From a checkpoint of a small audio frame classifier: 4.35M parameters, 26041 training examples.
Rows from block 3 of a small audio frame classifier, named by matrix and row number. Rows with one number belong to one channel. Each number is 500 + 40 x the weight over its row's rms, rounded and kept within 0 to 999. All counts start at 0. Numbers have three digits each.
After each channel's rows are labels from the 100 clips, of 14848, where the channel reaches its highest value: "top examples" is what is common among them. Only what is clearly more common there than usual is listed. The data: drum patterns on synthesised drum kits. In brackets: how many of the 100, against the usual share in percent.
# convs0: first width-7 conv (model.blocks.3.convs.0.weight, 192x192x7, standardized in use, each kernel summed), inputs 96-191
# convs1: second width-7 conv (model.blocks.3.convs.1.weight, 192x192x7, standardized in use, transposed, each kernel summed), outputs 96-191

convs0.129:487469591527494530467469516494535477515532514571472479560530471476488483502542564470410477463465467499562482500563501469476497535517490486466508458495474484497471500415556528515520491473482508428490509515525476540507490545432493492483503545518480523482556506544558643418492439493524547459
convs1.129:480542586480449569457446464498449451521494485493531419541470492526508445522466615510533529511511514491459571482521511542591519527439549460540429499525497496508545508564480489483525471476531501493485451509491442555510440567576487541507452451484450501494461500480567482496537507527525433557
top examples: one drop (27 vs 8.7)

convs0.158:502577478483530458525451476437484522481571490481468466564519536493511483502437581465533512411529514523470455485523522548464492486524453502442523438480445516499498476565507537502542520517491514458527550465506494456468473461570498494507526432447513527492475491474455411456477462547498518536
convs1.158:490420484466529520527533492527516525562492513496518435469458449531501452530523503441493438461485412424532483453462427440496421460497491512491408536543528514485543559482484458530534512419546533535483507516542497505491497446525508510538500507437531483500553529547538533490517505522472482555
top examples: closed hi-hat (62 vs 36.7); tempo: 70 to 80 bpm (39 vs 10.1); four on the floor (29 vs 8.3)

convs0.132:514444561583502457513494538493563509445445535481490520457503437517506503490498507454434486590522513480580483512462449556553593543510518408541485531453509458516460443456434558507548460453508536486501520506476479452554527491564480514499446419499480545553434510533491450542509501471539436565
convs1.132:558500560538593565516523555440488538525509515533438508485539528536535486488513514510494505498514511548593534576536530603571478515495564491506550493474462446401515504519406450419488464544539513497539503521521524508505473442432443389420518486499463499475528556508493548549548511521490543518
top examples: reverberation (72 vs 35.1); text has "reverberant" (72 vs 35.1); half-time (42 vs 8.2)

convs0.97:492380456387489459527605474512487477550507449569532511463498465531525511505502420610467463469508447502542568507487487525489416555504485486534502553544550504506441503521467464501434494528515448491491491458471504560487518535485499489516499492561450499505568488547481510541498513432565492479
convs1.97:539543483518585508551573458527477500464522504488513515514468507488415565504445487509501567497502474474527456539523537588519483432492530481481517455457509623527596543459514532458481465471511553462514519502501499508534553515509512522519533475642556497501461464487527449532507520531577517531
top examples: one drop (35 vs 8.7)

convs0.77:482486555489473428481483493584575428536461500489532508546448589490592499469522469484549550496486536487478519505560561556565509437513439417561511535498459505507484520504483390508435491474512574507511534501494467436397548517515489523505409451514510506501527505558496533577503461489462520517
convs1.77:510525537476483473500487488517493480505503550503510551510539544483534590528477493464509478503477513578501486529498501582531538546540499450496511487462490477472558474500451521505536583520503531478531529552601591581531456470512459440445464509514521472457551527539566534519506547512567503537
top examples: tempo: 70 to 80 bpm (29 vs 10.1)

convs0.80:516359545503502488477513492474503493528523446556446487483422519489538495529558478458419501512458484530462475507457578492466472482445525487632458601553465446486480492568530481508446435516490510496519517518492510476438483533419494506492465564545501491525497521554461506619522437549503518465
convs1.80:561597546520506560544513557560496513540426528470548510509525528537559478506519511504461506495465557536480431529534514565510494572592497520457572478439513485517484451500529471490514483439524573518442477538497506475484520478538459479430458503500526515485511458547494477467448551455492587475
top examples: tempo: 70 to 80 bpm (41 vs 10.1)

convs0.183:444436514529453435484556446514470441424524455482560551450540510510476492508429512513472467558514530510426530475514450460521425487437517486516516401486579507501535555527414532516504529543496417516517520563476517505508589508394512510490565487455496572505497510532464549506543457493484534487
convs1.183:483521533453451538514566496564483497544438498502460517442502517483501499500569531476567515572588481535466548535506505467459499559509514479491457522475477406506451436490464455534446498476441516532481494533497581527547462533602480464503570618485484540546508507488464528474511536508548543493
top examples: one drop (33 vs 8.7)

convs0.49:460601452525483504441386440521469510562538484471433502521528512530510481549473512478578600428550464502500524488521493428476522441567439481516517534491491490500528522547500547499529543487481448415485444452435571554523470502503472493503497452439542445501552504506520539491516551543442530511
convs1.49:513473501485550544545542510506510513524474528570548582523520592541540598508506509511461586564516503540514534536560475463527548546465503460515487489471452454436449492474453496420434530513521535517555499493538493539548471506527467393463513526434436479442554552600527515512530514494554503508
top examples: reverberation (61 vs 35.1); tempo: 160 to 170 bpm (61 vs 10.2); text has "room" (61 vs 35.1); text has "reverberant" (61 vs 35.1)

convs0.14:518448445460542495498431526552478490521477442445508529450452505448552519520562535510534498424650509480518447517458494447471427414534497503487524467530456500517566499494522523529572565447527448464530537481497476471480488455454529521517433400442461446505454512472521513522520437495473483534
convs1.14:520504446514506523490523509437554483538481532555551547493570598509456582553520534527523539597481570521517512480467454505532479532517503576486567545392442451504437485476488479506490593505512469520511580454461488433463525446527449476413466587454462511479466476486474515449494467476503524467
top examples: reverberation (67 vs 35.1); text has "room" (67 vs 35.1); text has "reverberant" (67 vs 35.1)

convs0.103:491491485507502559526534538519457570505583512514502490488554480438499485539422465506495487537510503473503454498584483485443466580571526489481494444473537483487536481480510460492502472549483476491491518568501471574549515452540542489488556469480544491484522496513451519478525359480485464461
convs1.103:526438557509512496509482502504506560529502519448553498508538561589509640503558578555464576461522496465490471578593495564565529477445474416449515487512462489452440531514510518492471504427526507459507514522523534534569432442492486420459495515441507502425520515522475430549481531519543485501
top examples: reverberation (64 vs 35.1); text has "reverberant" (64 vs 35.1); one drop (52 vs 8.7)

convs0.107:490517516528475514517591531554498544538470515516515487504492478538518498517520498506480463494633534502484465501452493495463458514501409446440488505546595547496476517485537485496534464438519441471450563466472456511528518558430512508503470454530476473484485497560544526525485536508539439556
convs1.107:449513505456441446501517504534476490491493484464488556459445500484466540525535499559525480493403507524563518540536442502466522532466534486441435471521488501520514504537485466564458492436499552514538525569537532517482532517590490517570497553496550528495516511575525480512483467531509486478
top examples: reverberation (91 vs 35.1); text has "room" (91 vs 35.1); text has "reverberant" (91 vs 35.1); one drop (44 vs 8.7)

convs0.169:470472413564488576506457505514520479549514515538429600377521511494435511476463434551510528520519567438553492486502531438533506539441512477460503522533531505497493462487481549506522527496511518459472498545510486541489495487540485495497357513463479515504448490549552501503490422480508516534
convs1.169:460462544542491469522476463476464481476468472494531501480446483449469449460521494504493428535521524444439507502446451529497569523508528496610521527501534496467494399523495463486448468563413456446412490551423498512523467510530470482494351455525534451488462488497431522491510550521468452468
top examples: reverberation (68 vs 35.1); text has "reverberant" (68 vs 35.1); one drop (47 vs 8.7)

convs0.67:520614545498527530485514530519539495470425520546548532426487489538489495562369492484531574497572524528509438492561506462481484512566496498483488547530462473496451473404518493508513544426483526504515506423519482488456517528552553495481445477558511526488537493464568465419458468531519498555
convs1.67:519487541546485474499516498482569501497443466505418530488506542490498541534564514456557613524471452530558528450542506537490467536495501479536494498426450480499495444530490450552488480494446508518480510484503442411475513521495519523470492492544402555504447493426511470497528428519474478523
top examples: one drop (40 vs 8.7)

convs0.178:506424485560517543507529507588479488526481448574557516443460474474531482433503420495529507535550531523572483484403498482482510444471477469473517516510477475496535468534515558497514573541487541473457429513508505480537502537523497479480510493452493496466448505539480436577502510464501492531
convs1.178:501529532515486486498528534535469523464468542545405494457521471480466382503532520500470473504504474449446515465477523527502485611534512495517491461464472478530472449468505507505519553470445473441490457483521526423495478544487544505494570515514485513582607601511499520604546497471494526489
top examples: tempo: 70 to 80 bpm (43 vs 10.1); one drop (34 vs 8.7)

convs0.84:523473458480524560502533492541492496445480480443578505513473508462498498486484503553553508493513494523497455510565418467435454513563513510566509348549564491515503507530488493514541515456514436500478556470487528504525501474548421528532474571480484523509515476508464554443519468551445458543
convs1.84:497519373525483452482437513474481521479556452561518437512499409493403486482541539490476523473489399504469520535517503465567518450475510516452479526517549548500458491477514500495594493512495472506498491571500489519455553461504480528532498472485565475486482517530432407533444475512433486480
top examples: closed hi-hat (64 vs 36.7); rimshot (57 vs 24.6); one drop (25 vs 8.7)

convs0.160:520450509519483438484547497476601520478510441480565508633509422454548529483564472494447499501564465504468581517474538467542510408474517566529543487528428525511484566542544481498491499469514476515521452435498579545485504538467515502516524521483506509538517508503514511480498415465510532509
convs1.160:541511515532522610505437513510465533501472528487516463501500434517492471454471449551518533456441516490457507481445438427442473463521475490505494477537527509602530571493578481535516505502461490506468480465497563479492544565470529663596544425480508523582533515522511499502482555474481493486
top examples: closed hi-hat (67 vs 36.7)

convs0.174:502463506530495516497586534538532461550557516524525524444373514498476510514471502516430482539483588490555514506463517485459506481455435490489539494487498519515458540544487521512473552490504518463495486469523490432572501459602426504529491393503505459511477504486564460549485593510485500544
convs1.174:508529531537441481515599475509507501405496460496478491441487453506498488535575495489532480520503402463512460552470478498482510562499434511504515487560563590545511560466579531539525540521549486450546510532540552480503534486409479507466471537499483505510550532496456483507527407496511481505
top examples: one drop (45 vs 8.7); tempo: 70 to 80 bpm (33 vs 10.1)

convs0.189:499521540549465509516533540529516445437562520480491481426499481515475512564485474466422504524492534510530495507542459549453408464557522485498492472532541530515536505486532511512512404495515537412514478560530524440506498522617493522512622570534479475498472502524464541572489466524512439536
convs1.189:509501482528488546521484523565529507551501534516533484426530478499571425475544489434603432581538522597524525499471541470549472536541472444487490515548496420541466490530472562526479483537500529568530509506506534488420406482501463483414480544464529495482480473486552531520606560467516557514
top examples: tempo: 70 to 80 bpm (37 vs 10.1); one drop (25 vs 8.7)

convs0.166:532417485440546549457423487487538530449492441482502491469550474396528529436497423490517492529465529531506494512565415467504461473504549543461521483426546501500442509504456506491525547476515530521527470407474472488507442537468491512503502449514586525446457532444534541506501505482472388486
convs1.166:515429495493438469511427511404521516557524517515440539524516560525476534485559558554547456497527542609612519473523481420435497477462490504480434489519488506467551541501455454500442539484536525426584538505546511550514484467540481484492533493473496510541473445476440428454490422476458400450
top examples: closed hi-hat (99 vs 36.7); tempo: 70 to 80 bpm (35 vs 10.1); tempo: 80 to 90 bpm (27 vs 9.9)

convs0.124:507522488465485479504452515516492488591580447540442504477562536491540514566516497525556551514481499483510543514501572508463548455531467530490489538511559482492502504394536513497482477483498514450497465536482482580565463463485483499486482503524466513515480494501535592505531474485557522520
convs1.124:463545438475466475498472473529484460508504542536521506481529575519478559517488470459524521533464431432428475540504527503525440397483526533511526537528513592539584619485583536576541516531542465567503555542511554571522520452445503524483492529540475508535505486501539470487491488558521539490
top examples: tempo: 70 to 80 bpm (34 vs 10.1); one drop (25 vs 8.7); tempo: 80 to 90 bpm (25 vs 9.9)

convs0.82:500472491462494502575536470517482473500542525554533533449482534490482489539558599454496511537489488457516466475431582509514449442466489532634509589504512518481515494490511476495486474518488459561508537505451507514529533509372546486488497502517441526492480494589476524553541459524527509512
convs1.82:558491557504562563497520565517496553515502521495459537469509495529492508515482516404483504482543546533490477479470489543548498563516529452404521484431497408535432458503480474427518438495478458502415383439512459462491507510556471524458486517462568519451516506491480478567485523484488528497
top examples: tempo: 70 to 80 bpm (37 vs 10.1); random hits (27 vs 8.3)

convs0.72:491533453501500523469513519540495524466514449473499501482513542561533543455463480471455436431412569500499460534569409528497496532589487566456543413473448513525563505566484450526521555539535564447493510488482574535529518516522499531529496541493469540446466518467532531523507462543455470513
convs1.72:526513482485539497486507532513516516470512535553528517480469549521460603580515537507499479541491557497519513525469543464468509483488451559481503460437442387394445473480365476435560587490558534477487519578547605597533503476508440458464489459463454503444487490541508403529428527511484504504
top examples: tempo: 70 to 80 bpm (48 vs 10.1); ride cymbal (39 vs 18.3); tempo: 80 to 90 bpm (26 vs 9.9); shuffle (25 vs 8.2)

convs0.86:468513534467493522534524487515448561442492514467491519618497489479490458463499508499477419541521503507548439470579445444494469477415483570451535434535474518480479553467444505486486535486474506554520523462522479553450520507481482488497533504561466511508465503502545566389475575493484565506
convs1.86:458513442481505534419464403426490466536453489468521466522536512450469475512472569498483394520491513504498482462468565499571485499506541495552532523489462453527519532512480490443511489465486558465454497447521535488495448471551516530464525552435510479432506514488508600458472482515558476465
top examples: closed hi-hat (62 vs 36.7); low tom (32 vs 13.8); tempo: 70 to 80 bpm (29 vs 10.1); tempo: 80 to 90 bpm (25 vs 9.9)

convs0.87:502515522461486532499514478521505455527451532438491546533501511473476472554485451481537545476623515519441408496566532457518456556484510573525475542524527499509472565475523471514516517498484412497488536523526500568511518452435495521534503524457496432554514521484510450405518543530484574592
convs1.87:508517508508468440512465445513481469490485431496479486529487469485501450492529493546462564616456485559537459510596521494482517476432566526490488496477502445480527512503468378442503478532552527506512467547484530537542443415544458473425538480485501466483513522510464554419537445474480472461
top examples: closed hi-hat (63 vs 36.7); muffled (low-pass) (42 vs 12.3)

convs0.164:533520507527555542511503502435523525444485546485500550501498494518538472565464527501454576522472516554531506502444517535438421527494510463499493499523497495527537540492537481526492385427495527529448540507402558477516533477497498499504517522553497515566487534531468444472506390467524416453
convs1.164:490429554487554531538542519488480463533513580489539441554506494506520437526525556497572532435544475415374495556472464554545438499543505448532541464442460436499530437504526517498549455526520517507538533545538568424471485494500483517420428487535505525531491518475514566489503488505524542532
top examples: closed hi-hat (75 vs 36.7); random hits (30 vs 8.3)

convs0.140:512453479488530493531484526533491548473480532580500618465490481438478488499442558446471477558533570499513432507485429475535436469542448477549514474559494502505524498488485487508550406511493510580489487454589548489398449490437491497498542411470523489507437522492539437441515519527473435534
convs1.140:474512560444466436469475469474496510529507530477523562514518532502446466481533516523460453489526483478532455500465509444407482492401490472525399568536513525563531619529586509518486434497524409519497486475440475453483535568507491580556561497484423474541520517569519472477467544472516532488
top examples: reverberation (63 vs 35.1); text has "reverberant" (63 vs 35.1); bossa nova (33 vs 8)

convs0.95:485429456507506499531496437471508601477477463585529586423473554506502505463513478521546472491437454486503463489555524456501522531514527544516470460503513468479518534461473403469470496444495507578473487447463498533532484449436528487479424486464497516498520502463548507530513525511464503519
convs1.95:453501476454488464430450451513492476484522505514481493454530472485483437503477524560501495479540534499542445509580417556563528555437561520473526578441475473491513524576479393541520439493417450478434446471431445521543493527552464494498517527444521492496497465527551541559447414498508439439
top examples: one drop (31 vs 8.7); muffled (low-pass) (31 vs 12.3); tempo: 70 to 80 bpm (31 vs 10.1)